From a checkpoint of a small model that predicts nearness at each pixel.
Training: adam_atan2 at rate 0.002, 17500 steps, batches of 128.
Data: trained on rendered scenes of coloured solids on a plain floor, 11.5 epochs.
Rows from block 5 of a small model that predicts nearness at each pixel, named by matrix and row number. Rows with one number belong to one channel. Each number is 128 + 24 x the weight over its row's rms, rounded and kept within 0 to 255. All counts start at 0.
After each channel's rows are labels from the 100 images, of 14976, where the channel reaches its highest value: "responds to" is what is common among them; "place" is the part of the image that holds the peak. Only what is clearly more common there than usual is listed. The data: rendered scenes of coloured solids on a plain floor. In brackets: how many of the 100, against the usual share in percent.
# convs0: first 3x3 conv (model.mid.1.convs.0.weight, 128x128x3x3, each kernel summed), inputs 64-127
# convs1: second 3x3 conv (model.mid.1.convs.1.weight, 128x128x3x3, transposed, each kernel summed), outputs 64-127

convs0.60 [117 128 111 127 162 115 105  75 124 149 116 145 107 131 136 103 124 131 176 120 162 134 170 165 126 112 118 117 119  86  78 132 147  98 118 170  87 120 126  75 134 129 137 127 110 109 143 119 174 101 152 117 131 142 107  74 136 163  98 144 120 127 127 150]
convs1.60 [134 160 125 153 121  93 130 173 136 131 126 129 142 121  81  86 117 160 100 151 125 100 154  97 131  84 135 147 146 141 166 107 108 140 163 109 128 145 140 145  88 156 110 115 124 168 135 143 110 145 128 157 121 102 139 142 144  91 152 117 126 174 154 158]
responds to: count: five (42 vs 20.3)
place: middle left (26 vs 9.4)

convs0.55 [117 169 138 150 156 145 124  85 136 149 127 150 103 148 124  99 114 148 172  93 142 146 178 154 113 138  87 150 137 132 125 134 144 114 141 133  91 126 120 106 142 140 118 145 150 131 150 115 165  94 135 124 113 137  73 117 139 148 100 140 112 127 121 159]
convs1.55 [144 127 126 144 130 111 128 167 139 140 113 140 103 123  84  90 124 149 115 135 131  91 143 100 119  89 158 106 145 123 163 147 105 178 159 100 119 131 101 148 106 130 111 159 115 167  94 148 116 143 111 157  91 111 140 138 121  94 124 114 109 146 126 224]
responds to: count: five (67 vs 20.3)
place: bottom left (45 vs 14.1); middle left (41 vs 9.4)

convs0.34 [121 107 164 125 123 153 113 126 142  97 135 148 148 158 140 114 119 140 131 169  90 156 120 147 124 141 129 116 131 123 170  82 112 145 153 107 151  90 121 167 118 174 115 103 151 100 157 148 149 137  96 144 125 101 126 183 140 124 163 128 131  96 118 109]
convs1.34 [141 146 107 162 134 112 125 157 116 145  68 118 127 119 125 124  89 134 129 129 153 116 139 132 125 118 120 110 167 109  97 101 136 152 181 118  99 159 114 129 127 133 110 161 122 170 114 130 116 126 129 142  73 107 126 131 127 110 120 115 118 136 137 255]
responds to: count: one (61 vs 19.6)
place: top right (100 vs 14.1)

convs0.14 [125 119 150 141 125 143 123 123 160 117 105 135 150 151 141 115 131 157 133 164 115 160 106 147 126 146 117 122 133 112 176  84 122 141 129 100 152  99 135 149 126 178 109 122 138 114 162 151 152 144  99 151 120 106 109 179 140 114 157 130 117 114 116 116]
convs1.14 [144 149 106 158 138 111 118 158 110 125  95 120 122 123 121 120  90 132 124 129 129 107 137 123 126 116 118 113 193 104  95  80 141 139 170 126  75 141 105 127 157 122 102 115 123 158  87 135 117 116 122 138 113 107 130 125 131 114 125 120 136 134 147 255]
responds to: count: one (44 vs 19.6)
place: middle left (88 vs 9.4)

convs0.83 [123  98 160 113 119 151 107 146 140 111 128 145 138 155 137 118 120 133 140 176  95 143 128 146 112 140 133 106 138 112 170  98 119 150 165 105 154  88 113 165 121 178 105  96 156 107 158 162 139 152  93 152 113 105 117 181 139 130 169 126 114  98 125  97]
convs1.83 [144 140 112 160 140 109 129 150 116 122  82 124 139 116 125 128  88 133 125 130 143 132 138 133 129 121 105 105 157 130 111  86 125 140 180 119  97 158 114 132 104 126 111 166 128 173 121 126 117 110 132 138  64 109 134 133 123 113 132 115 125 131 132 255]
responds to: count: one (59 vs 19.6)
place: top right (66 vs 14.1); middle right (30 vs 9.4)

convs0.86 [151 134 137 162 151 131 123 126 107 137 162 118 167 118 149 202  82 104 125  81 101 117  95 150 168 138 131 124 138 110 101 136 149 150 127 150 115 143 116 167 101 143 169 174 140 112 124  84 128 143 171  77 112 134 185 137 144 149 150 109 171  83 147 141]
convs1.86 [103 175 134 147 145 115 119 166 132  93 135 148 109 130  97  98 120 143 116 141 103 103 148  70 109 100 156 137 205 150 131  93  95 116 167 120 102 138 120 142 130 130 129  91 147 162 158 135 121 132 106 148 140 106 122 126 135  96 137 129 120 168 142 180]
responds to: count: five (46 vs 20.3)
place: bottom right (78 vs 14.1)

convs0.28 [157 142 161 100 109 156 136 132 133 103 189 131 102 122 100 106 135 125 137 107 109 114 152 103 156  83 131 145 162 149 128 109 124 130 164 148 113 139 130 157 125 123 169 135 132 179 128 156  91 123 147 170 137 120 147 118 117 120 119 119 131 135 169 105]
convs1.28 [149 105 104 127 156 136 126 134 134 169  57  97 121 124 136 131 127 127 126 122 156 134 124 148 123 136 135  98 170  88 100 168 121 154 123 113 166 125 101 118  99 119 146 236 108 137 155 143 130 141 124 140  81 137 144 133 122 130 114 123 107 103 101 230]
responds to: count: five (53 vs 20.3)
place: bottom right (48 vs 14.1); bottom centre (28 vs 9.4)

convs0.127 [128 157 132 120 140 104 128  80 124 156 134 142 103 120 173 153 171 145 148 100 153 145 145 123  87 170  90 156 123 169 115 137 169 139 152 132  96 118 148 124 152 132  95 141 145 127 150 112 130 113  93  84 136 120  44 120 134 129 126 126 108 121 119 115]
convs1.127 [151 120 101 157 123 107 122 168 139 151 102 104 121 106  97  95 100 148 107 142 131 101 143 128 142  95 154 108 144 113 136 119 110 164 152  99 136 150 114 129 108 158 101 145  98 156 111 161 104 131 132 163 101 114 153 152 137 105 124  98 111 137 116 228]
responds to: count: five (44 vs 20.3)
place: centre (59 vs 6.2); middle left (28 vs 9.4)

convs0.58 [110 122 104 133 112 113 145 157 143 143 143 146 131 102 102 145 113 119 114 169 129 122 173 143 128  97 181 113 161 100 123 105 121 114 170 127 120 105 111 128  95 124 102 103 154 156 141 168  97 130 103 142 106  86 104  90 125 153 120 128  93 150 170 107]
convs1.58 [129 121 138 115 173 146 124 105  87 116  91 116  98 150 145 144 126 111 155 103 146 142 116 143  95 146 127  97 185  86  78 125 157 114 138 139 121 101  98 117 166 111 143 150 147  91 103 116 150 110 137  98 154 139 106 103 118 148 103 145 153  95 117 202]
responds to: count: one (59 vs 19.6)
place: centre (58 vs 6.2); middle right (27 vs 9.4)